config.yaml
arch: "vit"
dataset: "fractals drawn by 1,000 iterated function systems, in grey"
mlp_ratio: 2
drop_path: 0.15
conv_stem: false
width: 192
mixing: "mixup"
init: "torch_default"
residual_init: "none"
muon_scale: "original"
orthogonalizer: "polar_express"
adamw_lr_other_params: 0.0023
max_steps: 8400
batch_size: 64
final_lr_fraction: 0.01
Rows from block 3 of a small multi-label image tagger, named by matrix and row number. Rows with one number belong to one neuron. Each number is 128 + 32 x the weight over its row's rms, rounded and kept within 0 to 255. All counts start at 0. Numbers have three digits each. After the name is the row's rms in percent of the matrix's.
After each neuron's rows are labels from the 100 images, of 14976, where the neuron reaches its largest size: "strongest on" is what is common among them; "patch colour" is the nearest of a few named colours to the mean colour under the peak. Only what is clearly more common there than usual is listed. The data: fractals drawn by 1,000 iterated function systems, in grey. In brackets: how many of the 100.
# gate: MLP gate (model.blocks.3.mlp.gate.weight, 384x192), inputs 64-127
# fc1: MLP up (model.blocks.3.mlp.fc1.weight, 384x192), inputs 64-127
# fc2: MLP down (model.blocks.3.mlp.fc2.weight, 192x384, transposed), outputs 64-127

gate.177 089:159138139078176091110172126117131095144125167166142132113100190142154042145139093136110102106139132104157146085119157099177133125173104030135063124121160088156170110102090152122140099133047102
fc1.177 093:108129114149145126148113179100130144132191180112139222109128105154102157131102145154111141164135142147124099142113158109158130046104151138146061153107076083157115109105055146085133094023136110
fc2.177 090:084159053142201158150184137107165110098104112162144160111071109104126148115140084151082157188136118149138096167136171144153086122090069108087143107152119101128108108143143199143141093118104131
strongest on: dark on light (97)
patch colour: grey (94)

gate.62 129:149132123140119090132157069058137159098101171101165121154105065111054136128102126113140095097067189130156121116107142094131187138117106123173150173138142105101106117069107106122145156125171127
fc1.62 123:097168157094180144148139140189101215122146085120031151121119194122111118102165115142097124166119134166129156150126171184130113153138163141196164103147121111137121140164141100103138090111157093
fc2.62 125:082130103180177131166122183162102168139140146143120132093097132123163096150161051105078163107069115161089135126105223099050115214130109119143132124087111155181130126140109137108119168139121140
strongest on: dark on light (98)
patch colour: grey (70)

gate.360 139:156071173134077130165166048146152111100167176166115196138054143117122126147124109120152121106155176138076118150078036169154133119084137115120105136109148147081111120134077140146132106151162153
fc1.360 135:122163155131092131097092158087106156170125144106160084167114110178127114150109104130144017174119107137139143071112122128165188112159100061119142188129097082121143136160104134086141098142128110
fc2.360 138:040123143139145181125147127094141088157127140147116164162024077105191140120120163134154085102127110159118080149132138146125134152124073112129132103130130124063112132063074197100139169147141134
strongest on: sparse (100); two maps (98)
patch colour: black (88)

gate.232 128:137130115157118163110137141183088125170183076110078107178154136072103152104167143185095122129113115183176144049038146156120148137131120147121134133151136131181153101131063148148149143070109182
fc1.232 114:150153136112162141147125145122124185104094148132150094122212160180140176117164110148119153169130143116072143168164074170137119141124109186058149127117121163056174140101146085123146135122149107
fc2.232 122:125107131065115106153148105126113170135165079142112136081145113135054102097107162175157122056115185128082129106072088094153151126147132103113149127126059121193185132147124086130128182137152103
strongest on: dark on light (99); dense (29)
patch colour: grey (99)

gate.58 045:130101082162083190114102087125148175159118098122130117171143161122123132146177134129193076147093100116121162126070089092153159180141097113122121148101109110180098136205135132061138139123059175
fc1.58 067:120117124126164142128115126109094094101190173133076148132123073107166157168088091084103165073147152129204123152148133134124102111078182152125106101160197119105129157117141144105073124138157138
fc2.58 057:117194155147175133143101157089099107129145088079098084102149096128157141190183080110130108126088150143179086176143125087130146114099123089150133114107196151084143139132176191090032147173160112
strongest on: dark on light (90); sparse (57)
patch colour: grey (50)

gate.263 072:159169077172129143117202144169114109146104084119111123084117162114075070129108134132184107082101095129118180076177081132170138101173148134085134116100160149124112166149121133066059172129146141
fc1.263 097:084110111169100111105109122132113177121077194193140102174145153090140161120145097169129154162106091130123136085160087132092127099128177116116159117130140140144101113147137097083094134135073121
fc2.263 080:116107053123107090152112141110108144155091166144068100152150156147130175123140125176095151153093128134161171116130078171118115157135165165121158107168168146131107133141101086083129129123096149
strongest on: dark on light (65); dense (45)
patch colour: grey (79)

gate.344 136:140074160113182138104082120147136114122237155151103161134130181129135159141058119117113121109072108099127170127157142118114140141158171166138123081176119126070132099154146126097088121149140067
fc1.344 136:199118146160121146145071140145106202102156112141139132138150131147108144088091147079106118151125072126197139127115161129076167117129159189148141154155128128095212173130167110120089069142177123
fc2.344 124:089060096137119137162135170118116131161127142174078069115122148038165124088077111128105143121152135108172189129109125148173136110120082114100133168068153106052132073156149142125136110105141144
strongest on: sparse (73); two maps (55)
patch colour: grey (96)

gate.236 013:132121059082087131084115177195089099107154190144115087160140038162213134149094115106118129122169120147173149138147131133152148170158129112154113140126104116116141143127106111109097102097134127
fc1.236 014:078129119132179191157085105040153089131153137139115151075158148117102156099165124094205114147107144093080119125142127144098139120123123145128147093123138124171091160156124191169131105114109107
fc2.236 016:069153070173157200069060148115111098137103201117074133110161105138178193116121096113156139112159139100136142103097173087088150135149118164135132119134090106103121120120105159134136141071119075
strongest on: dark on light (75)
patch colour: grey (43)

gate.280 005:138134097135140104055122116118101164155139118167113179129057155162126160135138132152140111091092157129187140136156175172135128066136106130148157116043120164195133062106105121147144106143136116
fc1.280 008:131090119112107101152079143140134130137108148202118113097143077107103132126160148127112187174208041161115131178118130095155096103126120147150151143088146090087149136165114120116137197109130119
fc2.280 007:160115138099116091149125163165130119127117094181132106115096067111068094091123130144120201134150092099163138178068121127150083163137182167138145122120137102088140103151162104146119162114133114
strongest on: dark on light (77); dense (45)
patch colour: grey (52)

gate.361 137:135153137125152068188191117113126182168063126144169197123111123075132103097120080125101184093118148128115127112156082157091094142119105081181125165114108136089119083157134127133127151120134119
fc1.361 138:194082095113060164128108109085130100115159129100140161135118107139108205095117089065133114140133126211151139103075183100143166167145154107068155132119141155136122134137082111152150128125132139
fc2.361 139:119086113118086148158149120118073104072126118128103114210157144109133142090143199126126132117057081122136131075108145116112109145117145116148139084103104132056130169180160124063145134173095124
strongest on: sparse (95); two maps (74)
patch colour: grey (50)